From a checkpoint of a small image flow-matching model.
Model: 4.56M parameters, 48-pixel images, arch unet, activation silu.
Training: muon at rate 0.0049, 6400 steps, batches of 128.
Data: 97500 training examples, 8.4 epochs.
Rows from block 12 of a small image flow-matching model, named by matrix and row number. Rows with one number belong to one channel. Each number is 128 + 24 x the weight over its row's rms, rounded and kept within 0 to 255. All counts start at 0. Numbers have three digits each.
After each channel's rows are labels from the 100 images, of 14976 (inputs lightly noised), where the channel reaches its highest value: "lies over" is the class under the peak. Only what is clearly more common there than usual is listed. The data: rosettes with rotational symmetry. In brackets: how many of the 100.
# convs0: first 3x3 conv (model.decb.0.2.convs.0.weight, 96x96x3x3, each kernel summed), inputs 0-95
# convs1: second 3x3 conv (model.decb.0.2.convs.1.weight, 96x96x3x3, transposed, each kernel summed), outputs 0-95

convs0.83:127137116103155146129126170129124115126113122142128116119163091125100150115054145124146122128110129130136131131103140116156152120155115087114151175111105107119195143123140145124135167122152128168092151127189099143111127153088180131117154154154143096147138105136128147163163154101134154103
convs1.83:136125100175072149130157101138149138123137118170114115192115159133116113152161108116122162147155105131164158127104139136085120146124130145141101120132136177132104104132115156158133120144107113098150125184083179120124141103138128118120112091143110117112152158188115093124143142112146136111
lies over: rosette (96)

convs0.74:130086126105105105109101141120122077151138108126060126133145117097134178118135132127094098135094136087107151196114142079118106150135126124111123130117126137116166138128116148102134146127120128097147150108137119097116059088141120129086089110126128122129116141142120135131120059126114106124
convs1.74:114098137164067113148126141145117129089112143113160146140151138149142093139139098120129128093130129146117130132127123109101110085132129104122172135142133117114071092071154100127128109114120100170123104137147143151146156150105147088113179148116154097128186135116112112081110104118138159154
lies over: rosette (100)

convs0.94:121134126076134112133137129134122127139140117131133121000115125132129125130122131124125130121125127120128124136094117116127126134127121133128134134124127128123129120147124124135113131139130113127140128118135124114127135117130143119130125102128129142120130122126128124120130123123127142128
convs1.94:116132115135146144113128146112139134110126126133120147044088162127102146138145134141132117146141114122152139108104131108150130135198132126128135120130119151080111106133111127116165150152138031131086119187123125094152116128154122177132136144105123104140142160107096127151134138142156132141
lies over: rosette (100)

convs0.61:127132177165142172093128152152142118133134164125103129142112116142104149155131116172129109144169102095136138166096110090101141066123124112110105100080125144115126110139155134141126123084117143132154148157095107129084124146144142098127087147108104122167151089148156083122116125147128102124
convs1.61:144112090110131116148115090132121131078137104140157113158153116113134097072131131126122154140106145169141124119165114160138132179141124111126166145157131107126117152106107104162122150149112106096079134147187168096164122143145123124096131108151123163100097137125082178124116144112135154116
lies over: rosette (100)

convs0.92:124125080139116125105157133104132115169143116125133145137122102145145149134152131119108145152166157170133147151149173142105168121156168137148141123105122112111142133094143155165161111182165082122171084135135143102139132079157116124147158130128176127142133123168106134116146128164143159085
convs1.92:143129189161132131111103130200151148143092143139091127157112149081121132120129121129148130104105107106113135144092120152145124118086110120144109157153147167152130146142125104115128126095133152152119194075138119143151118161167119125112092132141098124113149137073138144121102119093123116153
lies over: rosette (89)

convs0.4:150135151085122095136106159141143078155125143120067145137170145145153172160136145150112112134100145086091149118147115110103148120147093114106101146127149095115127126140168160084095166114112103107103163120137107123143102093090110118137106133149099155148157120133156145126108128106159128146
convs1.4:094100104081098114139146107150118125110136114147134079151114094154108102132132126084125174141159074147137146090118176150127141156112176142132122156104090158110113121118137146137119135145122124106162125147101162106109101145072132142082129113123136129136165155153096137100155144138109133097
lies over: rosette (100)

convs0.26:118107182114120123129161147082154103115124130119118134151119100135151102156170127142134113138157138124127123086135123115117143113142135132130127135108129065122155134108162106129170126079119139125179143128168143124126103141187124150145152162153129104097169127136132125120056138128091146178
convs1.26:136164097122141152124118119103136116132145115153126109139168128138103152115109159118109161146095126142128095150107110120164161115109150139107113112079117121139139123163136128117090134133131138119132165144066134128117138103107148134135079113106164163150088090155117152128190172109178117077
lies over: rosette (100)

convs0.65:132131079205119149144130114136109132112116127107150088117141116102119114106094121121164131129142161140134125140136135123139097097091127086148113123131113126067074063128113124098101136123124140111091132119083130118147110151113152113140154170122153122132104108126136093089127125118136066135
convs1.65:161130168088164121136107125158156158120118152119128150127158151143194119135140128160149123122093121144162107157140112124149124128152147124152122168144123146139110159168130109127151100131130101127169079100110146166093176140124123129126166102133113186089174169131122122140145149138109139121
lies over: backdrop (100)

convs0.35:119130150152147177139168165149111129117154123049116109147155169143093121168097134141122104120111141136119120103087104162081146134145130126129142123156112110126094086131133145122093113095118094138075089120103077120107142138131135114147110151093144142114102106129106123097125133120111119157
convs1.35:144150137076126097120108089141144153118103138150126126125118113132160159080165106105125163134116106122150174184180159119172130129113149100139074135135159138154156169171151150159144135145105121134143149109140169152153107133127148155106157134118154118149114151139150121148125125148164132109
lies over: backdrop (100)

convs0.89:108082140077125130177125145112132122128166099121137124141104139143128139114147158132146096155092121116150116157118125140161107113122154090147112112140140100038129162111096125136131140117134144115191139134127117136136140104139117141137132120171093138135124066140159176089125140150131121160
convs1.89:111132105159115160140153151126065100128116145112157136111123126089163144140109098111107137105136148096101093075162139115125138165092080166114131116139090118109130160117118098142130119096162131155082109101115098091109116143139124111163163140116079112137116155101099137137155118128135144103
lies over: rosette (100)

convs0.23:132128096196137132121100142126105088126125153101164130124136159148125106158118129138124120135137118123128126119140125086133119114101118115128121137116121139135084100102149096100117126143092162134052145145147106136137093131118149095127155151113118093121109101119094124120091092105151058065
convs1.23:113167145088107110125130106110134144118126154105141130129143127131157130077171078136130187118135122131134152116121165152112119119094168150149105107102152140120145135145094098099133104137097122120099128120154141166135094105141125116143118133156125145117081143148155092102082145126176172183
lies over: rosette (89)

convs0.67:134087167134120132096140101119194125129099121177151123138108162134122124157137102149141144129123121138117122117116122104176114116172171128077132132103111144163138136108154134126183164112159117116153126120141097150120123130124151124101141146157128103099058127164145142128173093126116159109
convs1.67:121141140137117151155157130119100150150138175100127182115100130108156102113109141123142136131174107123141104124138147155107139133101093139188132128151157146108122103169095113107077142142097113180165119149124147132135140156130133129133116104113116164149162130096140122127071156156149073139
lies over: rosette (76)

convs0.20:153090122094158125079153112161126114140151140097144138129108129124145158141148103133136143108142145097180106147180144083135137111134128124143131126101128116130165142129147092126129129117194107162124129121141087154165096131099144156126102109137103107097154136071129104086118089104119135164
convs1.20:103117124099123082134125172116129102135133108167118070141168104140107123133135149101117145110119106151087134100078130162135137106110167148131131138084113141105115093128169143103111149136120175089139169168102145120127117122147137121121111136105180133166150091163142133120150129144128145083
lies over: rosette (100)

convs0.64:120136116219163163106176095116135163094126116150101105138138132154140119134106126120132154149187166148169119107110118136107152102115124101132112152095128184100145107124141135128139133129150155145152158109137149160148116142151101131133112163152108158127132125143137121162173120113151157128
convs1.64:121127132089104146112136145139088061147141140083141150081150083180154095166145129114107134147176163128118121110122106133145137150151131141153135105118118104077144152165133106124137170123122156108144110137126111159134109147090114101165188132106161136123103149134134139148141135113111132144
lies over: backdrop (100)

convs0.11:140173162099127108122106178137129156120124096169192109141099079122091085086086133103102118120126113123110075120099104109147107117163122102128135145141113093152099130105127142119133144129164090122120152104139154128130140189117122137141140112159155110140117142159152116134146126154151142119
convs1.11:075132122143148156117140080128132159127130152095126136135138175128150148174147129127174131124151176140137172105131166149105172142080116146125126136146121143118128121173136113140148096160104138154154088107120123095125109111103114125142149117146075142130186116095114102095113146107126129158
lies over: rosette (94)

convs0.13:149125103105130151133142158099132133133145155124124130088080134110153141160143094128133113138150111110173144110141120116121153129103143111145115107084129156138091083134122096115124131123116087102083121115138140144139200098116114121151157140127090121153101122132119105151050186129105123151
convs1.13:140137135154100125092120144173100144088140132122120139117161123174142133111140109130134150127165137137114154134148151177067104167148104119136116144161162149131123131100093130169138131153136071119144095140175112147134133155076114136114140134143114124127121166129126117143110062130137147180
lies over: backdrop (100)

convs0.59:104107158148100118101131143122134098139112129122096137129187104165120095119120149105126114119123145129106129019125125116148130124144093156136128103123137108129141130114157169142129127121131146187121075081124107124117145153152116111137079147118109116164138161130126133150130098134164124153
convs1.59:155148085117134127146116068128112158111120125144133143130098120113096123119122114129123131141151107116127126111128143139117121168102112074134109131125108150129178102154114124146141090151114124069149111174117118123110119101102131154124154123123086163107138098136128133108216169114113110074
lies over: rosette (91)

convs0.72:136097125118055096114099118163115102141113118134141122141134135115135150139109139142126133136090132088085134151125126126093060171152137108102128145138118102128122131124110169119144172099137101107040109141156108129113121119101117144122155122129110108100173137117146121131090160115102116146
convs1.72:102162126185107196148143145087098156101107128099137136141141163144151113156113107122115123099092167164159136169141097094141120124128130124133099092112132133110083126113128095143135090127106126128109122163135153148104142132148163073119129131102162114144112131166120124164126117095145153137
lies over: rosette (100)

convs0.18:139107118126112113108110129110107154104119174109086125132149098093139161149120096109139129120134118083150139153147150119148125084123139135139110143076135151138148128124134114152138126097158137190120161141140141128088087112080142177156108142142099116124116143099130091168167095076156122132
convs1.18:113098119140089141135163143160154094134140101135134132173166118181132073119146137145102113148139107127129138088105125110079121131180101128125149176100117154093104111098124133127120159159116096107129113144125141116133116125083110127111125124111176122129139131151129154095202109153121131117
lies over: rosette (100)

convs0.10:123149154136123121144126100147121162139106130136132127124204135143123092126157121126170107123125128124132126119137107112165091123157117144129138117090123103149172118164103120153151119082170138096051132078103151133106128168072134149108149148148120118098131153098155090136135126126128110120
convs1.10:137104090100086164082102143122125154133119166138119126110099138153153125139125127106111142123111101109135126147125137137103136126118108094149137160162150177092115173132124106122140152126093113086121125202151143142088113107116112103129128101117094213113130132141123106115104104118143109148
lies over: backdrop (85)

convs0.48:107148149115119162163117114105174140159101116143147131133101138137070112152140119124147119130129123151154115159108132134091139161110129129153113091163125091120124114133128120105130135136115110117248117118131105123148129117156115111124146149125121179133156119119085152128135165123106112085
convs1.48:110131152102188128099110120101122116100174154093123139103113150112186147098123118124106126131124171144114118115135140134178092117142100121097158119131139137139134109123116121132142139111140145167058157137131119123125155145159120123142089142120153074113080109120141111120110085149161156163
lies over: rosette (100)

convs0.45:107134118092113105181132141116149128135137161098124149118101123111136100138124102130113131070110111095105114111213106142122107169089117113172170137182126130179129104099147131136124111125120170113146145129119163173112139147129131146090135110140103154125137104130163125102127112127099129124
convs1.45:140106168151177169086110116125122127111124134124119125096156149139174104118131139136142101161142132150158115175108145116135169130170124097111102117077137124103085129133096139137149142169126067125117086141153093107153161133131127131131110148123137083113091175122133151130108146157148118131
lies over: rosette (96)

convs0.5:120091128099112106141098118075138170127092143144092126154177123124109149147149157119132133121129138106096125084073142065115104158106147105158149133137119101128128129104170139120147134123115096143168142098161156086100155141156139160118158128115145121141124124091131157109156149109135135090
convs1.5:137144107148104115130145121142137124170156128115133138177064159109122152115124125137142145148151128143174110159112143192137099096145136144146137138134159135128183131162092141098129161161157143160113076133135112145121154128136108145150111130119150169118100119170140075168106123149134116147
lies over: backdrop (85)

convs0.21:145124128135125158102106131155092135166139164110114110143113156107103129121138129114131096127121127100114102169196112138123135143106135067117109121109132186139154148136138156105173097123168127128206139158112109121144098105135119100116135136138118115080159142137131122136097133117079113107
convs1.21:120099136172133145152156109124117105103119124125141126140132113120164139135124125161126144133137099146160133155105139117128102073146114174149173139148140080130094098099120130145065180095109128122029138144151154126128155151120155139094115138135159112144146117124144136128126103143127132106
lies over: rosette (100)

convs0.47:123116121145111110134134135037156128114118131142117127126120093157108090104142116122117106137163111101111136069132155088097121096146122103151157132126123164127146123117129162116128114136121114196197078120113139127134119139135105118125118127144128146134148147109133171143182109153161141145
convs1.47:127181138094186147120143146115084148142142122128121140137126120088140144126089133127138127110109146128143115157128105150173136122091109173123103086112120104128147136151111115116114114128141135086113127103077152139110174094130115137156086151076141129126055103128127099160128165116112111116
lies over: rosette (94)

convs0.76:121115160145157091125155108140125112129110115131170114096154151116110145138119113123156152144115132148114149127150158133127108139128142120114117115166111158117082108127165126137121167102116146085169097132154098137063129134193142145115145106155131100075134145086123157096175151133127168148
convs1.76:131145094129146132110112131063104133100128124129115134190113107139122106099136154123104128144135102150149112150104115109143173128125142125126150137085140142123130134139112124106119103148121148141114133185097171130185141133097128122114112153079137162164111123192120107178132164149167111104
lies over: rosette (81)

convs0.75:149127139123131134124126164139136123114147135105120126172175118132105155115152114146154121132149122145168151184040116111132118172172133113131149166121140131125124130134076103127105126108120169118174105151122174091096106122132168140128119161099123101090122123119097127114117167118106130122
convs1.75:115131134134135131138134165118155108158084091134110101147128132125150141139114125137094148112123119116088100103157115098165173102089115115136094118113104127152144149151166126134153116151169104112113147083116082146158136132142130115106106117157129151207098120147151136126177084097127151111
lies over: rosette (99)

convs0.28:146141153105141097134105102174113121158118141128112154139130223130127132129159138144105129136087115166107145079121127120111084122162106129085087163127150095146122141151121101113132142123119084097128171159108119140135120162086141115118160144140105137111120132136168166134142123103111115124
convs1.28:146137090120160107117144138077078150105135119158185106125127071104150128088104148134144137136142101115126125115165134130163155106094164159156151099142117115111140121127132139112105139173133133127143132094090127110146109129106113149084092120108155130169132171137121136107143163163168143108
lies over: rosette (100)

convs0.79:138129166129162148141117138131113141088129139104107146127119146171146134113130081145155129121149120108139101163123119112115158110084119175117122148120117140122098143110120079096167144094135119179091131078148099139129160102122139139122127134147176136140138115124129142174103146118091166200
convs1.79:109130134085114097087131135137150126134114100125125119110127109090126120143111104097091140157142142160120135084118129126140121175170140081120106167122133131126135089161136144191142143174158143106112128152166135108101133135146139104094118121130083124111145159155128115085143098152184089127
lies over: backdrop (100)

convs0.49:120112132126139118140137100148141146188142097111111107140153132159132102147175151138128175093155114173137138133133144162123141157086142115126109136140181116131123157119142148141142099099134111113175108087148109104134142112128112126143137106156207141132097096147164140107158136109134160089
convs1.49:134145119160140141119116165112135171077122148167134125079126166105177162122071125125129130157105165114160110166136135138167136092144143126127159106142141164132125117122089099129121129155109128156114138156127164182115153156130153175124092118134109148118078146147147134116137143142152130132
lies over: rosette (84)

convs0.87:119131118114154162154144100124116110121114165123106142113127146155145131083116126132135124149164149124164090133144130115099139164060134133177136142136165161160152117143090143159096164097105156138116147128129127126158106130125193122105140138124129150103088087092130119071102125125159113136
convs1.87:145138170154121139136109158138107151130144093135120145084108090093131126165129155141109131113087103133080123097126100131146124125151087173105128111137106109143123148153167143124144125138161171146161122129097111140113178119102090123133135128109124135128192146153135137174177149149094131102
lies over: backdrop (88)

convs0.51:137090111107137090143113124134153192113104144121178121127125085119128108111132136145135112089138146088120117111108112077145128081120175161106122133096143135113109124140154101137123098086132121135135100122136132176152125076197134136122120145153142109140152100113126111145092092136155142151
convs1.51:118158149076130083138149141116149093142167130147097140137108133137143164116132156105128191163154138169112141098122164171145107140125151133133140120120100118148163098137147174104131148126150177182154157109111129081126097155125130120130132123116119153124147101155113169147147162142113133115
lies over: rosette (100)

convs0.36:121144101138129126145138115134104112159098151132149125132139196088123101127139120146136136132087103196110159114139149143150119109127139116134098164140142089166116103147154125139120136149128058136095136100132116131109120175099138110136149140129161097170125160145159194147140138139138135104
convs1.36:121162103158146127123131130177093138131124118112139128189175105141126131104104149124120123115153139125151117159099118115121110134122110132122148087131077125110087100128092100127120140122137158127170117181107147138145142089152106145148134128129101142092158072094099112169102134069149112116
lies over: rosette (95)

convs0.37:131116168097110098105144113151132163109129134131133172139094084125133137139115152096160120127137166064115112140133154117115106102143154140136140099137123123107134170093149133093147116109088149071120100097138110096119118152167102119141099129161151128121137140092144115106137129152089152191
convs1.37:141085109120110149130120161159122097139127127111108089135156123165137108106159118126121126122133046119107163121118126135110144122124109143149149161105125161110144100163086139131097124162180101148125165146106173136123144104086144133118144096116135164167168112150124098107116131133147104084
lies over: rosette (98)

convs0.43:102127170160104123134144131145136128148102131144123130145094146093133140133113135137140135157144141121098142117121143146088110157125128120156150135169158166105166113095115097184107078067146177161161113170140107139117120110148125104147139125107067126108139172117096108108142136091116131132
convs1.43:115159097119193136115113124080112130106126105117148120167162108152116108096124141124103135142111151127145098145144109101162158100147136116082115112054110080141147152145143145082135150161122145105108157111109128121130131136117125138129111143117178120151064108127120138164121115135164140138
lies over: rosette (90)

convs0.29:131156166120124149136127169144130120110130134158172151139124093113147112104124128124130131129120111137142126122139147123128109129160134123139134112148096127151044130149133151090144130116107061086092133138062147150123139175067129155150148131137174097099136120139143145140141148149135132173
convs1.29:121095130136122117117133133133144111138095146137117066129087144129092128142128121108158154123133073113092153111150126169145153116110121163156134148121154149152168173134142137131110142168144088119109139096135112099139102127094116113074105129128124148200155176147126157097150131113102131112
lies over: rosette (96)

convs0.66:077181134107118123138124133132113107091107133132133142095129140141114130151118106115133100156100116108127144129109108145138102133141125117135150106152116082116124067121115128160095117132114147118051135113114132147079134155062123114122107182122141144143147097078111134143098153122099093153
convs1.66:103138121144106099135146151125129150128108109156147152142150142072101147110101133083151117116119122123166148114129101136129112101145120102131093097118146115077162094141123120075117104151112082146104096090094140121163104129144135138126138128116103141140089145109127073191140144133132094171
lies over: rosette (100)